A small sound classifier, trained from scratch: arch convnext_v2, 48.7 epochs.
Rows from block 2 of a small sound classifier, named by matrix and row number. Rows with one number belong to one neuron. Each number is 500 + 50 x the weight over its row's rms, rounded and kept within 0 to 999. All counts start at 0. Numbers have three digits each. After the name is the row's rms in percent of the matrix's.
After each neuron's rows are labels from the 100 clips, of 14848, where the neuron reaches its largest size: "top examples" is what is common among them. Only what is clearly more common there than usual is listed. The data: simulated modem signals in the audio band.
# gate: MLP gate (model.blocks.2.mlp.gate.weight, 416x160), inputs 54-107
# fc1: MLP up (model.blocks.2.mlp.fc1.weight, 416x160), inputs 54-107
# fc2: MLP down (model.blocks.2.mlp.fc2.weight, 160x416, transposed), outputs 54-107

gate.383 120:450527530530499482522565523465506562504536445553475600430423418546495478421431496502436464498499466563437428499481492481437467438470635418489556463470502482466526
fc1.383 119:578484533547578561504547502458396541448488475524458482419499550603557401591465425527533522532444535586510495530472519482545620526522450479537476534502546537665573
fc2.383 105:594451487533426523542651510525510474456526448441502483491522578530480551404443491551429478455559470583539463442590423468503529506458570509481446447489453465477503
top examples: GMSK

gate.10 055:465448627493570590510476496530577412487460479498513493497441408506430567583503471532433509499578582485535495528517470495522501486495571497479523412507481575518491
fc1.10 066:537499464509432412463478427512438556463498543525483521551533573572576406470518493480606520540446475477431448471494522489482513514479409497612497595508550464520484
fc2.10 072:502495479467535482465586443491531508442446554524526446540581508567462484467510571432560422421590490381502521510534438461413421463489445533459451480558542493501607
top examples: burst

gate.28 111:466551457488577528523507480443432482491411424482542512566446533548537567439511514548571533482482465534481491456477474473503443561505495516466450542605484524449484
fc1.28 102:453582421450486493427574437440502578523466469563490549495497563509537563556480582577517572470476491451475545552485555516495505471393411519422544455557566485492584
fc2.28 106:489437450473498475498586556508538478436564444426479454407603486481534548527457470447510517542525485529456493524456489493454518532564443495594477525529487478401490
top examples: 800 baud

gate.257 081:517559491499476506439554541513518536481516474512501477490473451488436552477633527516444416450524438486472405559475518539520488568573535441522531521472462527517411
fc1.257 088:481479455526524549437519593550509441453488488555559420495596474578531509511558545505486420513516452547484453592426476471454501538561527486525537503431470538505339
fc2.257 081:474538483515474477447509436545550490504499466446561558494433528493500475498486561506475378472516508491517513580466531448471560475556481496477557604473488562495424
top examples: 50 baud; chirp spread spectrum

gate.135 110:511437574517533425461425473472477379486421516490489573528449443516533559522457577491556441450487472472520527503432351492504439523614475427476495579543483523482496
fc1.135 106:501487504457390520468475560570481461511457453510453453468538524472478462499470508452528565404532528545494483455485412591522562487463566461516432533481582505468470
fc2.135 103:461385681573511511559596535419527474507456475536473496553509414441529605489449483406420560488468496469503479461477503482537500515517443520552594618503511521450462
top examples: 800 baud

gate.141 099:448441547509485535509435573482502499556535462452388576521508599514499512492496517523488552543566454502553545508552395512487525551511529568494549467471403553478537
fc1.141 104:542491604557428506505427543580493494527415489485527529556584578531502524515495558550502512505567415502449538486470563551460535412519466495473459437447509567499425
fc2.141 095:532503492601462529431466504407482508445562534497469554415484491545447534537447631491597516406472473475532485475394481378554515590526503499544561481447544502487555
top examples: 800 baud

gate.283 110:461604416460536448451458568510431469394557589525449521526493596367506535484497581497594460455548555436508540545497472525501525499505600389542518581564531503520411
fc1.283 108:552500490578504479518597444423517524500518385535489485491547508436459445497495543469519491477467391509430469478521435425453505503449475532518448472434524584429586
fc2.283 110:490458465544503414519427503455499488538502527543476462543534422447407541423429547532486495480518379515546512587411522507496520488554564584555644515432526534537558
top examples: carrier: 1.5 to 2.5 kHz; chirp spread spectrum

gate.129 116:411550508482567533501496447490540519457597448521545576512511473598488450467360386442493522502517538534460441519457493531546548518541559481443528520482442511534487
fc1.129 115:489523522440474456495443578439524504362414479499581498445500492454463393425607452533473589478464485490454509471465471471440443495513433467498506509532546428414539
fc2.129 103:408528504499428562452404551415555465403478444458528513524430534494490477562556591538531594478432521469521474440502510560558597498505492473450499426528467454553524
top examples: GMSK; 400 baud

gate.209 058:453461451448526543473520496578482532387533508476513408515500476495542572465515471529573519487514544536511418521534511501453499412464544556466539429480498533516466
fc1.209 060:436471492431565524432454517497439504406541506430523393522418457499496542458541501498589521483469471545558432553486487511468486513476500543481469475513506558461462
fc2.209 072:436569514519529547524468554494457455415466563539498498558452512483460587551446514532558482497524529542499644543412501440470458582512513497471547549517602487566512
top examples: burst; strong noise

gate.260 118:591453517652476484418537557519526502433524468472532535490514558508479403338534464536476617564535501382453515506461486485481462432466529427405473475531444539545458
fc1.260 113:545526485596509511479419472474507577461629455479545575483499486511501454393405525469479488532467467556466527498459546539511514486437487544409467486456472429512492
fc2.260 104:431421634516484493522526443405605435514424435402509521474465560454460468535566482465519493458499513528501463440470437507535535569423471454435450424521561457489505
top examples: GMSK

gate.109 111:559432406500494530517398454601537448540572491462422525493494531459478450563533474498472519375512503475485522568548511556505460603453395460509493526579507516487531
fc1.109 108:470486439550534475468511501481476566477468501555484555476457515480539446407477573510559513655469543489572553466487492434560510573485683464496406478446481446580487
fc2.109 110:549591496552469551528504552489459552500533534466478506530519449497527479470435401566524423573542448517440502501452496630503498483576510501452558527537482520506483
top examples: frequency hopping; 50 baud

gate.388 071:532489521453445466401453507446528483526571474407502546603494486501501531483577501531527491581520495638452501537534426483619543552636497541481552493522488506494439
fc1.388 082:544563575501498469458502543494540548517470565506581423551583528500446516488451530541518481563517513542508457471525422420508519490529525419475573576490445566530447
fc2.388 088:466564550474492467459516506529506499507423585490452457454532542506508484482495550421476517518454565450482456501582563475543537409459481535583474456485485484486445
top examples: frequency hopping; 8-FSK

gate.397 110:510457516475434453450398536475424494469515480475444583465499454488517533541560458468536499469581385429516490523513477529480484483526549463530585507501437489541521
fc1.397 121:571495536479519515448558461449505482531448518521484443532536496545440468477402462435508530542521505482483476590446454533466420467450481520585555502527550457446447
fc2.397 119:539512530569510531527447502428500409539515508538492520508503483477510569538505556430397504517601552553483486496381530524450403478464536581531536471520527514486525
top examples: carrier: 3.5 to 4.5 kHz; on-off keying

gate.221 110:524521537494491470472517570533485418496477448522443357485443586431524527528478500482450591491472466568479489511510424531532419471566488427470530567486456497521481
fc1.221 121:397502547446522450502510508515488494531483453469459470497577516477516464497383365500523380476466543651417556527533489490549508525499459491504441450495560594600541
fc2.221 126:458441481520562629496460490549473462530501503530479486449590491489477571518529475554486477458446451583512474515464537501516493503462519611579521500431505495473430
top examples: 50 baud; 2-FSK; 4-FSK

gate.49 109:514446546506512539528553518528482620492492506530472544573450471497539539445502468366455521523517429440472454507459462433538470445561527481439556383525389526496524
fc1.49 099:608611488488513523464512510449558516483536450547501544510565501451574396493476513458465499456522458469483497544530502491441425570533481490531498518569569438385587
fc2.49 102:547542539500475531479549493549498548466401516471560471461502532489434564541605442518472580513407496499557526494500499660514466526518560587442419506526517483501555
top examples: 800 baud; 64-QAM; 16-QAM

gate.269 079:584532514526500443542506426567548519473473499594547485457479449434568529407574523448583481524607531502554516480508478497480482541405503484618509520474455458414390
fc1.269 083:581545390573544466511484484564438525521469527511596490487542475524496468493480608493486481547527479543511470556429529480477529458465523577478465435555533422457448
fc2.269 095:525484463543540496564476522485491488575461483485472448492444475484454536577532408479543441523471567526422542509413476511504479501502458512496505498469518567509533
top examples: FM speech

gate.44 127:458538418536591487607529476540428456500468570433470574540449479454512452495430582531563517568490461456495422442473381508383316508458485551480483480550554454491518
fc1.44 130:567401604498513476393508471542498491479512576504477453493508475546519500511505523421527503448550498522585486568481524457484787531527558517521515517480475450516521
fc2.44 107:509444464521530477580531525479568535498571501432450438436512522567493481424524533455451557492520516579462564361518560486518565491529514474441472380488476472526501
top examples: 50 baud; on-off keying

gate.223 102:538554472540589455525562543538546482507505487484639475556528414463472506531483493464509403557501594515464455565471535479498541547572544457452435480527531560574501
fc1.223 088:566407485451517565495463478484420572526434577500468497463452518536558449447528489483470470411465470437493572430492486527521483490408499575557510481560502431455493
fc2.223 088:436424463453428458514526560507519577563433540467486468480489489494506550527551485499538463540478450481442442471544467442640571571524467442559458553487438518556566
top examples: GMSK; 800 baud; 400 baud

gate.201 110:437479447448460552425494549507528464564427489380497542521540576544501456650479457579484502462519501544424492496531479461429560509482469480524431472555542488537463
fc1.201 114:573411482506477504602506420515495536451568508549504489445519509468467441490539636514563517540516507429622486513465492503506440479557569495530444474390475516489484
fc2.201 102:534549512432499528494560489404492507486504493449574463494495412469535438479492460451493421530446459524483528464549450451525458467601416577509428574444536489473551
top examples: frequency hopping; 100 baud

gate.246 106:527514523471540561475415445566508507492524506462517509581483469422523394628452535580426605496527505481418480483481579496457475395480468421476519496505472509534435
fc1.246 102:576540544522400449479490425539514407542452507419446479523467528438509479575434563515542506547428538476475566511535564434529424581513449582506378522514576487470512
fc2.246 114:533510445464503492469412513551527565492540432478515430519477505550491491471525443484500412474607493436468512528525506534495593515535474507541391452500520470548484
top examples: carrier: 2.5 to 3.5 kHz

gate.153 103:410535449542513504546455529506422511529463429445477424401472466500445453499483420475568538483429524509528481535452427398462450543578524421569526506426433563504577
fc1.153 099:468519492458544470573529545554509514444497500575526368475436494503488445572521479500514517601572439485455501542490453506501440541424508428535567509604546502453479
fc2.153 099:511604447548484568400507482456520556522501549537576536498565411500456535568449425495525552483550431493458523489413456572554587464470475524441462467536471454459522
top examples: carrier: 3.5 to 4.5 kHz; 400 baud; symbol rate: 200 baud; BPSK

gate.375 110:475449493479558478514464532556501461479527534537538537518522534457483440493566472501486475609461538451448503505495511491453539481580475489497563527468521452508384
fc1.375 113:542463562498524548513488479545549483503504539393479500483423469550541446457491604559443495468472534503545491454467496493517445544549634511470474499518517473459537
fc2.375 115:503501497570467471464581513484484528493429565464506582478550515524546496547514572539455477379474541564434491550528571391512539537529496512515561549544470505499433
top examples: burst; carrier: 3.5 to 4.5 kHz

gate.212 093:440556464493421496567619520542503474583443468570521522437545596495602472444460486524440496525405546487501481567484462458525503539441543543553491508498476504539439
fc1.212 096:546503498496609559483488547536494536586516400504544450430493512452516506535469509456527537416533575546554462388469444544478470541486599473516538466581424489491519
fc2.212 097:503519535485475492504598515512472559463565384515509479458429489493520546544556526548469480535488539523510433486556480534557544536454482459509411422488512446532429
top examples: burst

gate.220 138:488496479550609519530480506511503506536519628470450474523444476486522516434512414496546566494577465478493483524483445434501500491513523479547501563476546477513462
fc1.220 155:460583469465519548474514545600509509469494609541517504594485479516497488510474616459507545543501584549547407466507463444540490462493462506529524494530471460501468
fc2.220 129:412505490494516547495482485517455487636573474549481523515496510440517540584551607494485501379589484430407508502439549454557468420523543439447442528540494544540503
top examples: carrier: 2.5 to 3.5 kHz; 4-ASK

gate.173 107:421546478383508388535518557463518463398463471399468398554461434493511440577534405511455432504545548535448536464493593560489491561536512455545491547449554483511460
fc1.173 114:615461475433534462504537510456499476478422458502490501478471492486475469536434578498380464538572572483555508462534473416506511546472501506447515463503464525478548
fc2.173 110:398510531576472496534475494497483595500498496465565464416430529579542473467438509492555439478511532487427520464476541501540437537467485520473507448627521583559511
top examples: 50 baud; frequency hopping; 2-FSK

gate.175 116:482496501508557463526547470501615506505464525497476497471488427534534473509504452511463550470437578540470521482520510479445493501479549438477538526569452477485472
fc1.175 115:495497515473457540486413538498402502521504466484502510530488579489419536501487536499514436530588456455546470481438504475556524485526455550518461519433568500527520
fc2.175 122:512525499466500411463517464554435520553497508549517460533440526494525465513547503549511598517513535451523524560536488468507457543500470600618476498521447471465549
top examples: GMSK

gate.101 113:523614543497410437520463408489548508503592457452541487526545465472511461502449555490575546534439479493471486475462564444493488520503596480400438536513560543465442
fc1.101 109:598558522513500440509457595537565477474625510504582431423482492537483586468509563465513448522473511497540566529506468470512508602554463403509492523452657502579427
fc2.101 111:471519571557480528519527496496484354512534456537447566421499498486613564495474519500411543581430491428481416478472521463530492459480402523463498437459454439541533
top examples: FM speech; AM speech

gate.93 098:534410490537421577572488485441445484473566457474479599476458468495506469548433465459526523414510455409481481413509521529477496600463451636542449446503423412531470
fc1.93 091:561468445525519535547478309421495581472533514501422513420501495469594541397440504483561585449503414546434544440515496492518449536512516553541550531519486423485464
fc2.93 099:544487509502444550437552449410533561485533525478451580498455503518426444378497572421530604520531456482471426489459489564489495505484489524467503531474519515550501
top examples: 4-FSK; 8-FSK

gate.228 101:445477559506497515569497444546495524534523506575483458439509479533514494568615552394431463550512447497491449473602549501482527457549511475481561434535423511498481
fc1.228 100:476507471536411420550504429598452491521446587459453451473533608534524493417511483494518547553531530479424480483487473555564468530545501589541456545540507524573472
fc2.228 100:433496483395463540458501477632424616540431538491552463492485612480462505521467454444467507453498529537481479583563521582532461480504436579537412582543519558531501
top examples: 800 baud; OFDM

gate.5 141:455477423537537482459551476500559509488487488500476483406495466517484525509539568499518494434495521524492511394466573469480487493414636466466450513561414574484534
fc1.5 146:510503502405420443469479429559589571467496476458492494505440526470566454525484516521441508545477470523462415548536569580534496524596374533497442502435521477484524
fc2.5 141:466479479442590486464492473526467557490482488497547458548522565496492495472540586526427548555504351490524474525459538526579457523501501530410526487593466479491429
top examples: burst

gate.7 106:445420516413500499509463496529594420481409442498511538456487519459531530489535538475613483524486498466474583470483520513469590455545473468573524514458577562521513
fc1.7 110:512550440665501502419467559483437467440418433448536524586490553575515403543549510505543514457512522495532501519548578598484509432439468527538525553487575583538521
fc2.7 113:482535513418449524459462423498519486494563564480473488460571518510525490482445478481570503514486449580499420629515462495552484526546522454514531527527528559553477
top examples: 50 baud; on-off keying

gate.157 100:423498478561434475401524482590485524400458401490453443513526567461494494529465530530541519614518392484480483509500509526507557540458463609478593448482530492506485
fc1.157 099:547554515490547448649475540512561428472566499480471465541481419581500477468547515495483512407473548550480508507492485537497527482473409465490441578507402453491542
fc2.157 104:491433548490476480427489422431422519563527545550438440476501516388521526535520459413455507538558531386538560527517575445483564498492510575473567475370546542442518
top examples: chirp spread spectrum; frequency hopping

gate.145 114:481512509509498506448467512502543435476446483508559505512431462552518535451486475486526581515429522547461557523445538555453505544534481487490506533513473510514551
fc1.145 107:510512424417627450494552533436468381594489333540490578513433492518498519511540548473483528542494391478471583432474467452461484398535409441479493516503476505568488
fc2.145 118:546500504514474512465394390466482530543511484491529477450471478406538433518537470418491444597487484564475442549486469463491457492527480458481452440395471441583504
top examples: on-off keying; 50 baud; 100 baud

gate.95 064:464472518479339480544447542528571590509524454505566504551519466512486519459518443508677498526458491572482456427562581523471555465469517491532479438527622450426553
fc1.95 065:478488447547555519439493457431433440490474516526434469496475551532494465566424547432413479490522581503488577535471432482506501527544525508471519587471386578550439
fc2.95 078:459556555454506482571545484486412446470507581527525552529521476491479550452550504533500526429462586406454496425548417523471601508456432499455441448548527366425511
top examples: chirp spread spectrum; 100 baud; OFDM

gate.384 112:495509517455560594494546514554541481496511471530493486494564383416488543506540496455459462539493535461542538443408457564489539517538387514420519506535452523442520
fc1.384 106:599444540537569450466540522560529501460477447510466425416581330559530498516487551476488577466552518509506545599479491514453525509525614546479444433458480495504523
fc2.384 106:452582432481516585549434494578516502478530538513532442464436534536472489466483546477518434515449558489499433511435446416538560524574509514438458544428523485572483
top examples: carrier: 1.5 to 2.5 kHz; OFDM

gate.90 099:545426534487512491507480485571476386585434479477539496499509450422521495418538578479526511536521514482486474557529495509480469607450450476410488517521508487503467
fc1.90 105:561453593420483605498493558524527482501482528490518457592479435536556488542461507488490576389533543461497557470444397460530439512528459503505437517417512488486495
fc2.90 102:519498446499476486498472541392481486502506525500506592574598459445487546581480570492490557542438576484511501449529467489542466505474505530510497483472437452580437
top examples: carrier: 2.5 to 3.5 kHz

gate.194 105:610507486516504499540557445431384531494513507433491498379511514596475499563425532594528516473509376504498491510523578456504442501424563407476549461443462500424586
fc1.194 103:555542423486476461519555502458500494503523513467487538493593569432528467457509483526540508454521437528508500439519601491509479510403509432464569458552480542481580
fc2.194 097:496513551429514472507484440502501492521485431478456492554488443472506437538608523479465543451459479383527501543496495513553477411428403499490526522443420548451508
top examples: carrier: 3.5 to 4.5 kHz; GMSK; AM speech

gate.147 112:480575530465462539524468497425548460501521506521421512518548515495496522419444469494537489478559462536526450489562580514494514477548520674520477501455487548498488
fc1.147 109:558568516543462429478535498500536509488480519567492509551491496510525500537474429522395533440381497504512483573476574440465446526463576493532438518470523528482489
fc2.147 113:477479524505511494512521543500566495433560545465493522516484474561460593494449585520487498402516406506481477508490428472481542446461446515576438449636483491494518
top examples: chirp spread spectrum; OFDM

gate.354 103:585474482503524539456520504587575544481570457640511451478532537517472524509552480566494462498554458502498557525465549487525545490521516495517455482537563533477454
fc1.354 095:493570478522502450560455454407550472517404464476432507537512475542440536466441568455461502510542492515496444448487469561494431488519501506420523469427431469552482
fc2.354 089:469452486604494414524478527444566437508507452433434522464537594536516509516508482436511576349494495434478548499549538451502451584418434538466463509446444472586471
top examples: on-off keying

gate.107 115:483478456481546502524478547522487581447410493422577478471461502450433545525446459492531481459499417443551362501512478594462505465394543477490479458512494577432526
fc1.107 115:487517445462439608483421465492467513490515535379531538509592472548453476516429501508548437513439580500537488495534538586512493468467353538536556419512551484564540
fc2.107 109:551493501490611441544509496575536450496564436539564555447453637493441474567512544508548515533475605504487545545521493461482495470485405455545544555597428456543474
top examples: FM speech

gate.132 107:560487430492496532577477608536516492378365471472557520517523569483463483465442510469601484519544471512540509532508518538532589539587457482433448487475477561428506
fc1.132 114:472486534477554490517570529534561497654552550434536465486503535522547459500539523484501431453537491431461483464485549406493417449458493495593584524476519504505459
fc2.132 106:477512450570425498553507573495488375529461485436501515526494423508570454479534491516505482513469498475433597479537622475625450514563575563523549579449446558455534
top examples: frequency hopping; 100 baud; 50 baud

gate.240 122:514478530464496488494546520514599484462479543539470536544423589499432540472534501389523479503423503560476476482569638549347443503456304524516538496538521477465443
fc1.240 147:488506530504514535454491481589496493498469478491468483213509485492507498488498460503502516455521447526439509488530312530500488494492512481517507504487512466532503
fc2.240 141:566540433540519459520455514468366472514557434564450443515482489451535595646493424516492535461637584391468521507432487510548437583336507552499444484512571540546405
top examples: carrier: 3.5 to 4.5 kHz

gate.121 108:559598603469479496580495530488400537569503464476505583498432509603578496445472517525549519554479428485522460442440500584544482490471577595485474414487562496581481
fc1.121 106:507469591445422426441511508536537529503454540475526568493461484492499591465495477395458479534517497449455442481530459599537460448362543525575585538549564504457501
fc2.121 105:608429470541475476347458476458502557522432543510483502460519547475525393491383502457624516399512453548455470542497529556558368482454391543458561530438502476507512
top examples: carrier: 3.5 to 4.5 kHz; 50 baud

gate.266 104:557452489504440560434512486578493492517590518534466383494532548474526442432553476460495460569483487710487495497488534440425529553484472512478541528482477550508401
fc1.266 110:483485473488618458435492526503497554525419451480533641527532470497544522508438499526570520501513503330479532488609543504584491491505463489510491446528488532434595
fc2.266 116:606499480537512471433532492442471531554551460494465529439574474538490451496537459507482554528442481465492581483456492436405450549490564511531615416541527477517574
top examples: chirp spread spectrum; 50 baud

gate.25 099:458560548515574455441564577455528540579559500541580522510587489465473542462466516499399421546552537549525511535550545490488568585523495434531474513462490576497531
fc1.25 098:461441476462415461590335455484493516338476549515432486477446433533574516502490486475555627500412493504503468478472473410544405479444488518492493495542523375536500
fc2.25 097:406516529509524447453347488423536501516455554482463445406475516494472410616495505501540552495378516442483438490561506539457480508527460527554421583518480523578548
top examples: GMSK; 4-FSK

gate.359 097:471507457575500425549473478485411408562404523610524559477442476410525515383539451529468471475439452491441555481583506495525482475593564511577457528476512527430428
fc1.359 112:491441440508485547477460533468530395485479480421481574398497519528516503441560580501516529554498410473483602439632452527507537518556511459536473566538464480536451
fc2.359 107:554538459526530481519538412521541526503494545430537581574483485461453379475487421431502547513529525439554490509534583441531406515518451546510554452490484541435361
top examples: 4-FSK; 800 baud; GMSK

gate.124 106:486499500535467473545454426421493420579499498482472561507493507534456586509458527569430496505493472490518396475476523507577574482542494494530453488456517512494438
fc1.124 104:515553444506508483452559579465470489412531534544513419527468481463426532481533517473549501438375564471541474463569535457446526453579482551540494495555591495497551
fc2.124 104:453478390563487575567486470451507495520483526500500531498543422501423487558507480523400543519484459529405515476485545437465395470442482541528477471645550502541551
top examples: AM speech; chirp spread spectrum

gate.225 105:529544524477495457416472483512458494447412393457518527543501513516515409573533499492474602521511536425493524532488474551508387452484521417569445460378632406455508
fc1.225 097:456536515587459452442441385484536521587464503456523523487545550504527573546421425470510644472493560483406573498457577480535502535513600560528434558481549479481461
fc2.225 107:523631443446474522460419481485475457599504549447494452434532548548518590523592510537484458475444645500506484389533470551455534505544465448462496420490464415548453
top examples: 50 baud; 4-ASK

gate.413 109:540558506498563411465485511464546460530535434551546541514484437447486422591511454439474403501372517489505439485525474396593496514527492500480485467534558433525489
fc1.413 132:510467519464543533493528492507544457373443478476516514542528487513516364524526524539530505482578535442553464537417538508425501575422511521433525532390495565506521
fc2.413 119:444543532553548424503605581485523555432527489578510583532433525566480631515506511545477426480451519466480476581550504509411543531475509480573571439522574540484509
top examples: 4-FSK; 800 baud

gate.4 112:489494558502445450461568492494462499500515499532479415475535460507481497452526453502470477404428554456467407453431489509473496473424560502479492535529527439481457
fc1.4 107:465519551524462468408623451466577482485512527606547522541521451485465441432559532440505504459456535499465563491553522469541477549389525538528535511504534558492559
fc2.4 112:373499501439589525491528509496412539540405471572499513446408470475556549487522526459537502496583542514495510483527574476518461511519402500464497524510628559457478
top examples: FM speech

gate.42 107:530634439586491463503551456526385493507494448414499532604429511579451453524500621453523457540456566503531480524486503498458487505582464449518498491477426607442598
fc1.42 106:507479498385552579480561501592619464486519499563427535394572570497533495501510429501536514431520427495538528436505544586527481468463547567447476518515519534465494
fc2.42 100:482520461493507430577497463430446521567546467578496520490515473394444398530496470554584469527514553511446498498436579475541572483516489489498547443508582597503389
top examples: FM speech

gate.59 100:457477546454522519454515595564559531518482487442468499479414477537533487457481469566503623554503478606510554445549491511516444501466508401485472491409526544456557
fc1.59 114:497538408507587459456514507549520495506550512461410485507478527493543477530512526505525628488474493567495565586621517486526492524435505486595507490508548571460523
fc2.59 108:497480490486616457461490481587534490452547504546437489403487530489438515464522482514474557531451524452474505614553511426536504674636575510465458498577536495583469
top examples: AM speech

gate.181 087:526512483553610495551517500532605559468466537507545470427515472530530437464473489571445540538450515443599517469423471521539417512528475479583526510395437539455425
fc1.181 084:484505389587423491454591480478451452550488502514424427510559516470515546552560479488557466560563569532571541531475523526547577565491505568458471583597515540507532
fc2.181 089:414471488439493577578507538515546561464466441514466496545454503443489460499462517556518498483514418571497447517525551427562530441571507483541485516475470542494497
top examples: 50 baud; GMSK

gate.62 111:533562516406419451481445523492523542497535447480546575516580549513489445544485421504547494468522595520538501527477473460550574481458487370572574530538434521538512
fc1.62 107:493463532545437506495548476484387550517412457410467483527546529445488525482452398432524506508475483473439493473511481483464480371496456467413478492532516457520594
fc2.62 118:476478527553479500461493526467454475584450407458545410556533547528430530599535504509541449499493518545496490482521550504494555495578458480525577361495580469444442
top examples: 800 baud; 4-FSK

gate.13 109:481541474518471588490448484640527491500464499473475521315465548519435498526516440515483542548497429561506521477492415512508458533487420545509545486526496429514571
fc1.13 090:483527525525577476453470508475460542564515399405471453560497383529504471466552460510566489419512507483470613479473598459565493565575593536484441446453496514529562
fc2.13 108:443473621478579536536426466475626513620534478552495499533434549606541439405402591458523463547529506540497476419508495421518501480496526559518457556509436586420551
top examples: carrier: 3.5 to 4.5 kHz

gate.207 104:485498525512466469451484492509539525537489438519541580545503507526534489469570548426452474491516472449440481429545473429530672468489503531364517556559489478508528
fc1.207 106:449507569436559599553536502463483434503509504413510456537478555566428463487428515526518527461505535492535481543580531458487349524534609470461475520486479557527520
fc2.207 099:576495540494476486422506442499568536458540521420514505521416494422567514555523400541442519505450465506473545482432609531446473420529546462541585455452538413445491
top examples: burst; AM speech; FM speech

gate.85 110:479453454520510469595419491526521451570504506571575466449555396463570561544473467459451581498538439626471482378464440555517475503490484512494488604471530495505487
fc1.85 105:546447538509447520547413472553484470423440466517454447451530351514558562509498436514542513454513452556492430522503496449530472498403516447518570429654511574452440
fc2.85 104:513458473516403490434503497462451518496380569491443418510527503447583489538379497506500537452559490465539474522454502464422491397521432382465591464512528520513477
top examples: carrier: 2.5 to 3.5 kHz; on-off keying

gate.78 101:538536508512550468476457540569579504471507435548490428501449443395516482540498526540499410543455486515534572474528511518456527457507580481500478538541524596510443
fc1.78 097:464540513529466488429448472527466552459506525502482544529471474529473488504418445563418510529567481454491554435479450473524470533468348547511514610462475467591561
fc2.78 109:507456411565579420533531573569424509488527460531523491417479469480472594498445451492474472379423557545532521415574523614517519574512493497498458596577502478553502
top examples: 4-FSK

gate.247 112:529571575475503540490467517457541499447437447488503542471485484406534441522515569561527580443498525471476520555426509498470431509566416379453498435472405505418527
fc1.247 109:528510577447465490528508488486526427513577500487430492490444561426533490475431473465539530495521497523530558433497435468510542512343488507513458560536535526512530
fc2.247 111:509506570551557418530558529413500522510488473508512444477469498518522525483463508498411519493461533551471486469476540515504484496405520433491462524496496506572490
top examples: frequency hopping; 400 baud

gate.294 067:520463528578465443418476504435356490441510523542553429466512580443474467485518534487451400453572434455558520471545507512432484434445501508499482593452500479497498
fc1.294 062:489532492427550598587535467593587547542462445425469548535477408558529518479481466503542561524452546567404470548484462541533461564586513487514490454547518491531510
fc2.294 077:502530488587474523564431449425498536438463460401494517595523478537541455532457481526457466516554491507545552541614457420428494541474563460563487469513451513457341
top examples: 4-FSK

gate.367 094:488440520502540449469510447505473457456528597472431543447459487591552596552412494428547523542462545487460414457403519495509527486468462544482512445504545441534451
fc1.367 096:542529512518424499567460598434521441561521505520442479511464580398475470494507543519488552536547482508506503508549498455511469523484501441498476566504548600448581
fc2.367 094:472560430497464561546551554476497492479482510427598467503392429485509538454556470454528493510462434511563471416501489461564567520524508526497511522513480540593489
top examples: 4-FSK; 800 baud; AM speech

gate.308 116:510517471386524441410520554459509474604457467513491554490504438482491479458517452472541452498466505477591453497446467438422625483470484478530536531536487548499443
fc1.308 118:459472511426488499357517557525545413582509446584527506557486459538467460425467542421524481530470518507524493441478455535467669430463475465483498473549464604559484
fc2.308 104:525521516488450593382549402535528431573506570582434444534440478453512597522549481461568411514569611587538517504538522480432506540448550516412458595517489580476573
top examples: on-off keying; 200 baud